Rows from block 2, named by matrix and row number. Rows with one number belong to one channel. Each number is 500 + 50 x the weight over the matrix's rms, rounded and kept within 0 to 999. All counts start at 0. Numbers have three digits each.
# convs0: first 3x3 conv, stride 2 (model.blocks.2.convs.0.weight, 192x96x3x3), inputs 24-31, a 3x3 kernel for each
# convs1: second 3x3 conv (model.blocks.2.convs.1.weight, 192x192x3x3, transposed), outputs 24-31, a 3x3 kernel for each
convs0.29:571499559497526483429538454479412469507508529554579480477533570510503552433392542533540511459481511462513445509507409562517477483552473499547564454550421562446438456452489493447504594577450434496567495510516485611541
convs1.29:506487470517433478576509574481394460629473510489427452523457471486486530546547507506454443489541594412486428467430458566470418444479595521499431398539554480549541561371557531542542553312459524442555480666645555457572
convs0.30:533484502445456530573439468489446432427369435484345474463422507461509519491615475519502496453493533531490436459460373503460414515501510438518548502510447440399450551519479460482422427478412469534564596410478511467410
convs1.30:514455565498511514477488415470512402501428513573537442449466591482449518467482452487595571515494486539544485537510454441493456566510478419475480532515447555510416294521524486544444669460490552519561605530438478463483
convs0.31:562456524512610533487534537462480545564426551497537525475452404445497484484546482444441488500483521431427507444614590467576507418389444556583514478470486484445415573469546533473518524580550582564483624533461439549537
convs1.31:503511525477425474497546507471600457563548488377410582507481474491501501545418592503489514572493531580445503440531615453525499452625545549456540432565460471509484520502505502496499463440460437470493499582573562565608
convs0.32:462528477469551454514459448458535473511497570392493552528547514468487537416466437494566516456469515471554513467432522491473510516568541498539510495514407545464598428510505506537427522502500481473483448452510639543454
convs1.32:517475498496494553507477482492494468470558509551545524470552522436478534509512484481452511502500530508523485509509613554603529608533490478537517508522487559420512571469474491569515485585572520577493480467435589615498
convs0.33:494499508502477515561454529473493507501469496502474532539444464453511473556532538502563392467504551523407534498484486455449429445448567481467540466499520441481547542532538429478491498418500482496528513481400525443467
convs1.33:468531512559583475489517494534438513539541600478499475522564515532479504463443505464463548511465515548464496540414499563586541539581468447600436450459520564549539543446451532501541482579508503517566464404520521473482
convs0.34:460497510460461477503488465677477352513572316540508499418332563404342578526446523526514544526513445498466505595517518531497502515421428524493527516484543514457554442541529491506443422539491477516394600496482489398464
convs1.34:444536532407559575452474506418539488486619471493526392451513425444425453497506395495467492452428531528425492501543519473445478456642539497558561588546563555439453579412460520410552505498600506474444542507461563458510
convs0.35:521528521442538530455332385456474479348401430420491523507463492582545551541527677521401445499548443493499534475536498492425381550495558422478532517619483617547481514564518486536501434392551545512576418508447369409424
convs1.35:540483599519559535398441379443537539534485577495574446444525417432507483520463478546555503540521538505425410422470514513502539556426541517542528472464557479552463478551536594565457488458550443497551421581647489470521
convs0.36:441464493514477567550609538559401402476323475503447550469506513513440458497431474552463551497513520539399380385505417498580553455614524606482499433471529433585667571569496460559466477491495488476521537522406607559314
convs1.36:397514590504532530457537465518464497483466437535524559515658492535459482454530571560497468539504464569515460539555565594495482571529544489489487499523430530555568495574544461476529450499541478573517543516520546412575
convs0.37:412509508480508497503506506520511497392484483503528412430449432562544465477445567462565530416493492427465537462501531462461506475496464587389402535526435483567509458522496518475456454412515531515549543505506606550386
convs1.37:582445551434429406465511441488488442480485499446594504471565530511565513526504467568493488578474440556465531499501532395528481486471504476519458444480461375472510483559501538440449538453508504431414589562549466545457
convs0.38:524491513480526439524549514395398514399479479544470501435604486379530477439571440515531520391467547500462518494518473515393436533510478453424548539580551500546532502458441408485444519505466446401482430504675498520496
convs1.38:440462489499575491584511558397525452506511536508597527612655517551528542460518471528543434489549526444527553474545532518462509463522495508451444492517520434480536469468491515530543521473561530524560416470480508517545
convs0.39:473551507492530452558422438509380476472416510471501478493472493479486484473518534502504409548452486557518527551592568553576490526515493494520543526528536527439471527522458466463518505513512509376426448375443503546484
convs1.39:455456517538557574538510552403357513543592579484482551470504459604580530478564508594531521529554471484526428531554554554479497554400468514528470431576594456545529520581467487541469720492511469459461553548482499533463
convs0.40:493518585593490480505437331503541545509462594482431495501431495497506470520487461466520511543502407514548407555434356516450446476423496478512552397495506446529539502520466510553532493570556530505468503520533590487558
convs1.40:529513578514470584500547511491542543505524513480505482533459523468524511474493507532517559462468502513444525484480647479557543475459481524494558493481509443500483510505345492497521552571461492451561500478614514522649
convs0.41:532430542536427525450515509587426485528360473481482568523570516519496503606456495593483554525485525495494450526457435476512488569534536491424510465487569482471513576483479570570576483500465561510384508424564461521542
convs1.41:482469448447501476478572559507433510492501548454376545514487493492428559410393524432446550501485434469560568492465606396532512441576594416536478536430476477360538580473435513486508352505648525564482541432508457361462
convs0.42:432504512508553484551515498450517520551529507582477546532416512484485418538471462419522572428504433461487527468533473600430481507475463592455472467452546566637584524518532415612456540520512466472505460463458444493553
convs1.42:490488586551527453487566521433466506466459417566458491525492520455473489502544538581450460474451429464537565462462543527414471528584441732522486520395506522427500426564529578570530553466430442648396432476562480455530
convs0.43:484474526494458489541530501472500503479492476447535478440497498389361433411472547482522512417547519550535518500420495458516536493561534473481474424503530491508458422441549473495493579509476428490469586603496570503395
convs1.43:494506435464450497476499451481552531502391599469431556521520563480537545507489517485446512479552515460633483489435439407480471463399526537545522471485537481529457434444523448508529471340507463508540517483511495461555
convs0.44:545506537590455473484506493566490528479580473541482498511442433501438420527454490545539563474502463441536475448479416474463496503522516533539501514521592481528525475505504540557505481554583551430516524458461439434478
convs1.44:483469519503504463489516457548551433529484533509474478482456484518467462473473436598561484535589473518577483477515545459563617424486509486540480503545494484470407441530480462549509512559498494501475445503628444484625
convs0.45:503512494484521526503482533452386479437400464463454506513402490490439459440439437465574432494473425460497526495459468567464453603544499497479473521482488627433508480443538450592452484586529481447373454411442399472517
convs1.45:468468419497523461548508486521493469548459445489442441541579511505600524521533496494461573486510527484550481523468541500583505503525516532440504515544428533594454432442493461554493429589551384545519502459496479473519
convs0.46:511535498480433521469533497486426492482440492487482478553521518475520534489511511437490475565441474570501470405570581536474546523475571528403546360526472446482477525431543468446431617426449542350438426432452488406403
convs1.46:444444457510525525480560522446573527442579451517471456456472568463490501474462534470476496502548494578492490550466543455446422479478478420514503456506505479564541487531493485548483602568488429455504503575524518474418
convs0.47:530463518542522536550467505509458432535477544454474540344562521467530557483545445491408500485496431467560519502395439436492582426585506527532565387476512456515467554409514552531542547554512513524525580496437418485466
convs1.47:506450475474448496534489438555703555491618410505551511564505516564506516459523537490516619456509525490506503460416541460525538553467500406600515592447554515473493400488410452438475467414590514559483508417506447545511
convs0.48:586528440509536463543577506508526457488463493505640499453513494535493431426461535465433494447461583423507604486538460480469539547506514551465468420333484481413585531566555506532590414556563481503501397525535495465446
convs1.48:506507493605558471501427431547403536418582578507539452509486443533502512587466429536522475567541479554483444423636529514572581606533612468505439442478439458426560511515596539415533515465510523522455497441498555478513
convs0.49:538554520493443481401520508465578471427475532434541552567510427524531397573471428548513449499486478522529423419430493504470487444488563469530522441453476502448518438532607441614635428600602525427562409449559452527549
convs1.49:552498418522427609451497485437559520587508635474644630485585541514540579437535455513499448481522484614482487456465477480533420612569543507522424463520579456586539576488422565520548489462602460510516465481453476567495
convs0.50:478540563462496545510476497535357552396461428409415488508462506533570428501532454497498376583547526525460426527497492477550503427443494479456508518542523516639488442519478478379556509492559462466465485482504522471456
convs1.50:464413459483495453602526424462605476484488522462559570560457518455502480501448474443541419426476433479504440426512504485501462415501465498473429515477563575494585501399473422508462449418495565576489531412482403510485
convs0.51:532392547428499488489475504411551511485548514538520518531459442503525400524432408541556619562555539521451476548512526568500461444457466558512483581482510499477494488493494503568551462558472535486581450413491565518490
convs1.51:497511476545472416495474510518528474475566509531464621553460456480555525447538568514536499479467533486491476452515599479485514480533528510526478462491506515552501511482587436514552455448436545503478460534486510463558
convs0.52:512438530489515469486453415393548402418445512484513515437470517544493557575447433508526491561457396464494407474515453514505428505524512506443511448461562413457600441561505484567673667551430552568498523495474515340417
convs1.52:465535516426532448534549476572482478539401546511519534561478503476513535540495497545465498565510448516534566597454534567553491469466487490534606597475517448523570663538500546400512469461515477524492450459447520510442
convs0.53:472524514542421493555384500557370520364413513434483565452505545469445500458464557539555599445496593299433446538504452511583432518458471466496509514442469464512493455548481523507523492551498475508497462392371564501465
convs1.53:518439479428502504514534489485508512517471509461558483516510559474508564523491620517536518529494551521414465588547469481558358592486408499537485500422519469482425447498479459542538540446562524455437391500615516595465
convs0.54:454602633498518447430446480539531476501454503516482554544491467450474462556497461589536591419522479533459529523515459573482462536466501530494507498522553476444534500520570476570551509464488507497505531464495493395488
convs1.54:491474549464439503508546528512461416464531537541605463563535506495459579477473475450478522464530552524498494503500506506619489515503466485391494515457507446533495503437532492613522428741619516565546523490505537506525
convs0.55:477552532491525518465436492471543520486516407501488471503532457529510447544598533567470474542545471427605509437451515522513470462522481447477500551462612520508542500509471438443547494433454495520466518473485483545563
convs1.55:447496600402551491544471492520464436525462538571408462457528513409558584480602560393478518483480442522443459569477510524465443531466374521626634478515466559511464539437558554427420474535506493552578526548446474535481
convs0.56:549501499381496512534479443500376483476507409478522441489508566569540569443566582544471418468525466461482474556511466481535597586499513525491509562560567456430450479555503441498543645502467425409526491500362566563508
convs1.56:579462518384416552604554524512559504511442491570532451487472524451399439555530516579536451486492579513488509540569510482466519482588486528385471528574447483546478533429455505552468474519480440512504553507506494535664
convs0.57:497471416495414452475382509427438486490445479493514469466529477419519522552553451506423450554505478468512492531492499474496524469447538457462509493555555486491508502498442532445472452479497491535469579492329462478434
convs1.57:482548474421598591517470554476446491473436549584413511509508499457524502497483454526605509609519506496413488569487542439564505510569505510462491499512588529491450496521480512566480542438535533508538515402460492486494
convs0.58:510468497551502406520487501494393537455515505496536550511466468518366535529429512523455485499481463472551522522472521498479539499450495482565543458554576469491580548488540493537529535532455553506494469359449446398431
convs1.58:486529503518615558491481484540438548609430439503450453446480526552479418483422474523464481546471487553431540555529520461607642448548474524474571466498492443508597474548518531498499533477497515429516562433408471482436
convs0.59:567482506480488567434477405551527506531496505487514514495462485419491439467398421587543513502456404471487399503473462473482451500558576512435504525489508546551500514499449501484494557569477445470503507387500487472451
convs1.59:467497453568533461527458567460492492496463396431519537533462413497509513451512505551533590517533550466519481474479542522433523444445485439486525481514527478425447527390477503326527406411517515468487410492545490524578
convs0.60:462512434568478508530488402439497536514498441476515587527470471456492509489443452566501551479519505440426472542463419520503420556579549499581556487468511479563445564516540490511535609486562519443435519383532525539541
convs1.60:527460552479481456482555491597456426557440459393302394566439454529523557576498530529463500507473505515532470497522504540448570502473549486507446599471493471410553587499514551485546383381512494466476504580446519447461
convs0.61:453566578461447531499519526541531416521536398487519448455439575477498475582538563512523519460502561529522516537447490377492646471502508499404499483434450528500482570434522526429496476507558539520459534448466460575441
convs1.61:508555608559518523469545530506476583480449447420496602515518550459426555500538476524480508512498539416489499526523524498471421485500441456441437441569474412494447408513450518483504496438517479441526507534516554502543
convs0.62:512528428480545495472490512573534548564465539508476538485489465583531437438493489494548569428475501537523453448535457587503458464464562454441462513460515490562529478490516534524471383460442531595525494526489493472529
convs1.62:506516510502485450503489438457573456491564542439479544482499437563474432547397476540536453547545464507487533474424482419512512512529560537517474532596534471491452557475531558529496447457545447503506459487678452475560
convs0.63:512526523435508546471479439510531508485557568548428520463538480477489439463454478441504530531488513559509448438539528462475490481539459566420498519448526417463493445442572386444492485526476464445560529489517486553505
convs1.63:533523426436438505405436429409490566488528576521400405486439528487447495513447495581544579484478484521380403439417628537542483522410401445458550533483483499528492435601432531493465518426493561554461544531511477548520
convs0.64:498462515545443595529511486537512455594470492419531478447491511447409503569372482478518481468572506449520467487634586503539536435487552487515492512564573463551580462451439424508569529472566494456474530514513497512493
convs1.64:506470486486452534418474503494512452516501522507478489542465567524501560594473396519462449509398475507472447483490394480392471561482601529475446489451495421481501496462499559497464496518552498537568434451497487514469
convs0.65:463438558484405470445516485469513508513501468470562531459585566464502442424472466534440451540449466540543495492522499406526554456481514457555494504438463453513486509516529423464407558415562512560540568390468540559489
convs1.65:400490493427501617501522531454564436515437471521517562440387522405539513455462526541490457557516541561553579480493510523561392568456474494500483372504496519525512545347526425507548522622574507499536431473511485528503
convs0.66:448512571447546567512475525463504544427487483506521466549491478435469412463499426533470390493555425527543374595491504529510507518457514477437456501406532549588446547500524618598449655476494529468524503480512491458446
convs1.66:502491466544507519554559502512530514502490475406462468483584486512513537446517480460553452456430464500566460498463450553426439521612487450583459504556426459471554445460479449532430434424483582514543519551363527438534
convs0.67:464415540594459406459533542575468460517470484412477427499491491505488534477441507504530522492582572497514507431470487417481495475428491548605504550441530506482440538527519457522432512590499471565498490566458452486424
convs1.67:520464486527529528571552473571437515482465498556508382540572505522547448434512486467518612511440462530545493567518460456567464554503456488486478547539510588568527421496431521524454637586549459533587490480520549461506
convs0.68:424454462477390450385497457457485495556629506557463479469342453520455433539534438556554451471442488504521457496486468501609465513575468555513506518449544528465470486470487550552433513543435474577519455552558497520507
convs1.68:496531481507484474534527545507559536578605509539510417533481446490480469500517445544525551447450401497502440490563518560488575534438499501526494545479481496579484531489379594388468542536555550495513512534454455527517
convs0.69:459434565470405509489467520597559491441530572522492474447485524589450341485620423459495470467517492484584552526526430536529465490502452580507477461562502466455407478630637491644586522553526525592550449424507492491553
convs1.69:476451521528474572478455508459476492493446518428560519499558447457445466472552528500465500545495496458518520523551598491420426515468516397473438468447450540492451503454539442473532507632526486608499440475395504510526
convs0.70:527421494452516467493473483386411469413391488519427551538467564531524457522503460465515455457482425535487449534609522616373588506470539417578542506440543501479488509547487531482486510562477488487478497445420476556490
convs1.70:500572479519468457537532530473507486459488492543483504476460503516467550507444513491496546526503487494500473529575438554610524525521481548458544449487474531461459563505485447637408518470410456537591457530451509561536
convs0.71:530477557499462451510466581475467558474430498556556533480490523513434447521436502471421408527488480505495511468527526473488468484520467465509556439507591453527501506476434525494506475469494451542573433472536449513576
convs1.71:558514458527480511444484467510506501510516543437493469376505457346428461552449478479504449477549519498492530393496524475530519389414512475431481446500486466494550472607445420540509485505564531531503555550482501512486
convs0.72:533523492520496448532433469406512505449414471517461475467508489486464482499466439480502452516536445493489551463533473463497529566564539486470521456492494498454504473515487485453534470484479502532435451451382585505514
convs1.72:476520492487400414483446493529503471533469437440405425505458399433462479509511494551443494428484566450446517547539387452578483464375413478481517486463525434528660520526512481383478500511594520508444444521555479497550
convs0.73:479522511457516507458446467487525410419501434448559466389455531543559521530611498436560481545503384429466513575481460447497476574509469522476504554519498457494509448532511585441599543504443443581480519520498503444469
convs1.73:508511501496540478577533436547501339482581490605496476513504532481640554519536517522456612497465518478415530545476495611570458582564463415471589562439530475507585600571505521400488387394463446541507516508556519465463
convs0.74:533501461443494466553461546526418582454461428491519482376380547515474412582604485505495375514456386524552504477434501506471446432483409528534562516391572466509567618617474542522583456573642519550538497561449459539532
convs1.74:511511428535534554483480511474448502523419563456534434550448487495498459506596447468426514498547514593528504467547417579550538490589517486504574489497549461465613452449463483447551484542509450518423493447483520495509
convs0.75:460428594445478537450508514461527446597481404578451294448452471544457475477492449558472441491542474547581493541551500501537418473466486530597564548518478517393479542513453517505488552494462437442471506469516444494396
convs1.75:391517458462450413459530541438569450521478515538474503516527560605531443484544511542530495415392459427518451543527418545576477456519487495495604487485576567555515498515504501509486564455457540441428410474398436444679
convs0.76:440544477535459474461452539499478526514478494452531422557541498524441434463453435429479417504516519567471511481475502514411570444542499460479537403480456496503521482498507506557489539532503514479599518551559484537324
convs1.76:593453535519509482427481575428477488444543431382609574509452462494501512510527541499523521427459464508459439509529464476483470534531527470469418509536529556535455464529474508493367343503505465523483550564521533418518
convs0.77:483452462493507470470541464514539494467507515473451493493418521424444516460471492428485468396481569607505546515492396426516566485493494466443536451491557485440465552506460522532516477500519393542512542487468536432431
convs1.77:520447510509468519497469500486543445544423497456471584533523508495509485535535503568521533465543523535570481513485513510441516556525496488444498407492494453454499551395535434476532395465463586457429492431407449524477
convs0.78:466532606474441479509410570588523508398488564495442542516469454418430370500452381531454530402378435465481492600552485440528540431523496557530576534609504563419481557654644641643705642538601427464618582537561535404484
convs1.78:482470497485551518539575546487355540514307450498390473471483480438478456495453511523498570448493489523500557509465590455522434504469493447501448525514546462457455547470499523426496438545513498473573500494442547485457
convs0.79:499489515464388411506485537506451481473473453443447517489494536493468526494535514514430394512451422545507421503434511513543539457557513462467506465477540437556576499491552527457469466425425472470568527482472507550475
convs1.79:508394565493494570461517540527488579525501530454481427523527539545531616504542391463506451500418496500546509424519497555478412522524460441486583538468523464484426474477440545488517462440509562480467541448422480463427
convs0.80:462441499560505453513591474502523402433476482460415452525534467553590506524489462494531432589426432594587518505491543494492466480471525496515533519500539501406541523433485459467458421447479533489492549510464487493426
convs1.80:475518414465495399523526517528471504508455490535529491395486503481490433412553488458505469418488538489491512568563504488615558526562486526511578509468483379534537520596475538496448621591567435493442520445431503544588
convs0.81:527581631588525501470570440545526515470513568509541565442475451524508500529381471483512415585402457488475484510464401450496572478478499465568534417426532541514418475546466406531429465473511391475549467476508532524633
convs1.81:476494435527475523476577578410522491422448492509523540508508534498539521516463447569475397536475405446487550507477476471455403558582442514419424476533590458496478549514475506533491471562447452422430444555477422638569
convs0.82:524488456474477494487475516424515492443489502503435458469478492484640549600639599540536508614532492485566586498503559573467447520534423462517536518411452523505528526503418522445428528426470566490525495507510429546486
convs1.82:493456457467494486503453530579477466494639542480384464453519489496455593512499525480544514526508529464524463528449511509455489537495498477518472489452525463475510449467574560470493646511514524582500496436548518492528
convs0.83:543481458493509544460503518528471463465375505442460588534579518534540527505495554491504404509526446529423507438535512497521431464496440418540472477590552476459637502458501510417491429478567443444392520414477475421532
convs1.83:539521581549491516532472513586523496359637523586580491478601587500476616516526504550506492531517568523497566484536447475460528475569341461472539534499457468528462472605507609513425509537391565401482553566473503499497
convs0.84:500465509483515441517442571488429488505504473500471502503528520483466563506498431416539578476467579395444505453530504520505420478534440481496464485533446511471611551563456474514450487526492498434522533476459467557453
convs1.84:464494505413379395527423515489579528466537495480394393514527420466430481475564501518523493522472355516498498410517460438379436548543488548549473490489473439497503617459619404481527500485500517477497458497480458425473
convs0.85:423424521467485450503481471403404599492285518558447374545603553414545496467430571530524448476493544497520445551550440586551548480454578565502473562514478493547421480443442401441597425428522510438558584526580588539555
convs1.85:491511444515486395463407510420474504544480505535380563452482517555427397599551471522519448442534505515551433493502482489441457465507619559448474438490569515531544539551434499444519498441562460575530467540501530558512
convs0.86:500410492488567579544570492510469499503407508475393460489521457468524488541479488478558597536425448403452521534600510523504460478464438523532422508522532482448533450525499548548560549511540503512590483489501507534487
convs1.86:465482508537538524490552551494454453548482479439467524464548546492522463528500478524427454471444473458520601541532540556568537479568584498478498482508433470523524557518504463518579540548544506646564448457515535477442
convs0.87:396502466430445520501527549479432480452479577501516568527389511533299391475502462475507358511494517546500515567552524503515542509472519374491522445426497458503588602571483511572511563561557484504451534493470489559460
convs1.87:546513561409472535486432451461491508515513458553456449585484448484463451422459477473451525457468420520504521428509497522538550514480493431495548523553491485541567480574526477535473533450535498519451478532487492550451
convs0.88:495513477534516526452446471561423573536430554475505488562526505527464522553482505579428433595475417475572553463477533435458519507419596450483577462472711533475545452471582482432533522522461528530327473434426542401533
convs1.88:454524530507495555453523527420712504472616584440578460409569502400544513518503441511454479484454435514444437524534563432473544463563507523507485449548509522505468524480486510494493586552459525441517559466478521491460
convs0.89:541543527576553519519506572431392448531439439586521485455467518542468511568471482476440558537475430447476444524660492489616600414545524540522466500488590511446463400514506533517544527579558527433396480480476477454502
convs1.89:511359398505475442542403463500510485481591607539405532525516522516616518514412426541547460499506487537475470518538550453467545463487430557502432583484466451485533571468426492560513539484469593470496464588547564552498
convs0.90:412585548474458442443490423595507465571627434477462563500462431464490490408343426554521320637551441471484411505450515438598458426422529660549591429510493461439577467548597529557559545549577475442537484503584548511579
convs1.90:491479512445455479407461491615304523465395469574426473536456494441467469453563493460507528502589551447389497455466567501504544544488486476512559412494512483509536498419592519516575508494487521424474397481537553521526
convs0.91:459468504426502531482453510445394471437454464531532477564563535522506475542603458531555496507526486517443530559512509631452388469431452474517468523495537549463591455428558502467512524481488570478501413459524547407414
convs1.91:579528540466480577501503508461568426456511540554569472476475560506474413491536477508580479565518502435487565453487490513603498492473488603463577497502502476563472460518489426463474459459528491491514560441458543518448
convs0.92:535501424471478551473416552529558556472533529437408565517528576509504467534509505544615757513561553412421415600485489474483544437481424468467459571498433498551513481508530497480545477528556442465478445545507462552462
convs1.92:520488593534424471558487478471530555444540493448599569570529463405491468538548509527503603471437527454461437501490491395431418534602529510545404519540370458454513492480548566569617580574542504500575478525498457491479
convs0.93:544594636467594512568546542453642567524530470483555498552529540493489462449457454442515570474515493534482530512475565540468451500482490511494523451509498465415509514568492655517560594525612462453390487419484488494547
convs1.93:556613560479508519452571552509559480488416529508448531435491515469439453508434452475541468531545562574543502473475444537555441545491548458504531507482433485569453400529553578512529548512516542472559551528562546535443
convs0.94:434445408527468524465503515556520529533468526465533500480530543528493568462459371508516455431435543497550514463553622577521550437391388453504495565588474468513509438498446518465494578535479432542402449512517499549486
convs1.94:457419487488477388473532463531370524529468544498574476549515413460527489435519482443448537508402558494455567587483454575595545493456572560521542496561471503541535485546504470507429516467556511536482498452526446391593
convs0.95:475496508480513468496523523453452526490484534491504486479514511525376418497547479504492412511452492451507526507525488449483495532546464474546501516509510458502604542493469527541490462483588585424473519497506442446481
convs1.95:498519471482467498506430441562649526531463555506485506520406492407478457526549529593470443593576494407453479540486481513451483508510544487489477460459528371474575475517578464543482483581547451389572510419646497491527
convs0.96:572628550543517555461465485542519542508495480484436535445470461513475454391441453485422518502476471448473473441489532569521516506546496496443563410452545517488455505511536573536642463565535466527442561539488597596505
convs1.96:484469445466434397435472439438324479492414506416558579430547522453472507473463486440483498567543451514493447534513560475516491545458478479474523430485507453485436505471484485526515409516477562502476564520533439460584
convs0.97:503430549518457450500499482601551497530530518539464479493516575506466539473498499524462519476523480534424470623502444500550515529533547559498560453564449557503473528495485479470496502483499455506501507562517526579518
convs1.97:546517509500472529451498475502550466606506529425530443486520538448550534412553556426495596545496506505501476466452475465439443555432476429433528503488529496465477478486495532489460345366505499400568458416391429477457
convs0.98:491474489498469535483524486476418528452483563571555454474406528458471462468583538427421557569516527415501484466538446409554501498457517439436517519521419535494499527581487534468443476505453573520449518460431491544469
convs1.98:513503540596521460467471528477439411541567508503386498512502511540537506449599577506472550507503453430439555452409495609493455637537467578583489442521450504478468549616469454530464577521493477502470561514419490368400
convs0.99:402444511511450551535502439527508482594431482534451471451447492525585432490505566430429661450535611417507506462488429501568509466548607464481481481476356568454426515452438469498464490516554537560501574555464532459497
convs1.99:415488559452555443441449485475458498508545457443507499475436524484494439434433494501468459509476562431493447469517510509498430455430474467518405437470502443536559517511570541627392587466495502469423464444477515595533
convs0.100:459562532521591546523538505477447441439477481559541506506417533535485534597548446464549554449485472435478512463504522508496475525518487410496618534520527442490501459539536524523491498430407541489505507474448578468493
convs1.100:549461531551449405440477579504524532490501482426433486473507457504569496501466533507540540535534534585542507524503578462476525376478469491428497557497436406436456475488546483525527524488471517460542635468513624436466
convs0.101:461495532520516448456453428542674488476451500501475435577477504484463534458530484558457446452502403565505515556503530482580490463470481485520533492486563520508537482451486476476449412508417524598512452523550606534420
convs1.101:517436556477543497488508501530546511468518544499457416543451465527384495491542456477500450586546456520519530548470476500431515504414460451444489475496506507533525482478429548423503500488554551502531407403491563556480
convs0.102:510458440449555522535551525509458511420482522530418498454460487520487492559512535509547430486450522577535498489482387555468458509533469477557427612531497498531467562579501486436544520549488458482507516438478550492571
convs1.102:525470528480500473553522469556498505499482534549342503509496531520508566505488561512520480502562533562553565489497445539575473483492526450427502535471509612467574433477596457496526578543583421469548544459445482528555
convs0.103:547532406520519420514513521498537432483436460468557494547470561429541505585571543577428483539550484472535471500473537455563527458436440459509600423545561486490511521646409546533481486588433549477430508522509481477541
convs1.103:542457518459518438492444503633463462516521508593555388545539530379509523453467477468474452508527503452500516559417513493418491499428473432457467494486440526512466570533441483441479447497520485582488553514477494567471
convs0.104:479442461509497426504547538529500480509527498518526436445453400478463532486512523545486494416441511522563434478508514596498479585496504432488502462533481592513542551432573550485499491523450538502511467493537465440438
convs1.104:461510531506522504494512532489476613543526443489484543488504502519426445490487485492557499383422461435427550518512503357457560547466458511580571489490495447476468568493501570472519490390444468496512436526516505471439
convs0.105:489531477517514534478468454498447548550460474486478453510469549457481518574557595516437594475425498474563477478507501585472518518506424420380406515466476564555582542557517487480522454492436511600463436512501482492536
convs1.105:566518443553581490529387487456525530533557579524463535438464453477508436468486539589480479498508510526541582448475537484521409504546519570603479510474517366459524501584478549522476496465527473432404498437449497473441
convs0.106:495464477520444558478454440509502529469424470427414509530442442488496529474508455469487448487512434498532432481512464481583533499447473512470589547563606577523457525507439600485472560425391498541564500542514507502398
convs1.106:433397546500463453417411493460497455458502453493523489529497487517497487526489613437493500493481477494483468464435614503509522495479474519492494526479535471529509530487513498397525466465504523537570518530502522475444
convs0.107:525464539576479442517442517474440548527434520479451505476591487492498533551493431476522489557495418517477565528453483522422556420430497511566538539509484595453429506534460504515489483496507497530524492554571610518510
convs1.107:535463503486416449404506494444615427573461547552864365464455462512335495473566472465529486504477479578423464511445475514510531542445507515542545483449514510471424585508499412468479437749439590513451361473511528518446
convs0.108:466481567433493607521385449481417513451383557504480449558463500455461557489402542502464491459424490428491453450591495458590574544366551509400468445422476600517431509470492551471440465510532438460459500540414413589501
convs1.108:578517428558536532472551477464567519406443563373374479503556512474629551515503544512470490410563404513532478536560527457547540510424500480510463516540480552452506502441424550530445450389504530573620436504417518568417
convs0.109:525508462485492483525514473467425452482538463502488469486549499462440454416502572522522464478512491405472575456480549438454511426553452490521555458512533383535533503393400547450528554432505510490589497491394498496493
convs1.109:529516542493445400476479545469398403516565482504512575447429470418395492502425537501471539479470467485531447424417421470388441493444501484518466485477562465556582500504492480386512450436606548509501526502492468506570
convs0.110:422507483479515519545456510517497609498539528529486493526526516466582444459515475494498505490552494443497564573478449576455498490464489528421475535509578520550558475375494462434429495494488499420506453414426564537517
convs1.110:520519477447508433575538396548520602498466454465591510459492435493504456511457471553491560515500528502440528452477529577484439495519465541504540528560463443447599413477472440550463575502498446476481508522497490497578
convs0.111:513546503556511462550571500487509555512487512507493446530584514435554604474471488473560378559474405467510469431500530491443442511447418455575565448421637441529492457482586493523516522550534578447452545504391467471499
convs1.111:499613502522429515552453519548478479545455413602606503470448447586447608464418486436487456594506498505583509458525410554512553530618537492490622490454463472474508483506500535421519526394528585431526379458520508478509
convs0.112:471498455501516450501441523410529532412403467445434456471528448524530474452529488428453468464528450505533524503593531546538558546528442452488512532492450526535524500549440480415557444513404451599520477549420541504495
convs1.112:525489510501458457545427440531496484499563446555573526488486492517547427540514484564533451556555480592503518513458452573458505495506567585475532520433484404509462451561469532514465542566454503548489546456422514522435
convs0.113:526485480598556429555456477486500506473452467467510450466429533486342500451520432533491527427508520424536558572507483466433555458483504483536526533499588456471483599556517609601626537549521555463565453544576491471515
convs1.113:473453442562451408516548582485497461613439484511454517510471496502540450518470492457519558380443529466585477559574521532513459456461354510490472483496476488434478551609495496405507493428533533538535549468464445542433
convs0.114:556535474603513480458516547506527462515564448503538491456491452503490470498497469447449564472433518566483493462495402527479424507565538428457485436444483556526463506438585524407605538479516442421451490487470515452541
convs1.114:490540484549460554458475511469559588510516526497543392505500547512460548448423437432532559524506563483509504605535409545532525489376496469463523520469592510461533454553415468646484530407531499509439503549525618540493
convs0.115:572449563472447538532475502418525494415597491418561539424501533451486555449484444469450462493472496470438461481489530518423535470501447439491545412527562476533441591573526518562576549583575432435506506452450422565508
convs1.115:464560530501465566500659530560481502546400470543499511557512490538494498532477404523452444501410463478456522546514497454532607544498505522416522500445408473520478464522363509471463572438507514481537553466331477483436
convs0.116:530525474476486458521435501420379487462511557428560643515489473472488516548571450472475537535508517462613543549404470487560498487559490465454523428538538517481519500591465463533372439474484615502458497501396481485556
convs1.116:486438438466613468510533499442504512492532540459454612493511563552460469556489471537506487487507473554474566486410457476459519537508593424495563456503458465527525441529625600520457580403561507517597551578533486479538
convs0.117:505429447534447448529587504417441513510443494557525452532507456490541505501611532595415411469453463485506557537452586470430455409503526555546479547570476519512484550527483631452469533537474492510542525441518430410479
convs1.117:510464596492454545532539538590704398377590492586477497477487480509482448472482405475504531554555512510511483480516482514556591534476508504604592519498546441439560517523399582476510391589476478431564464481605523517529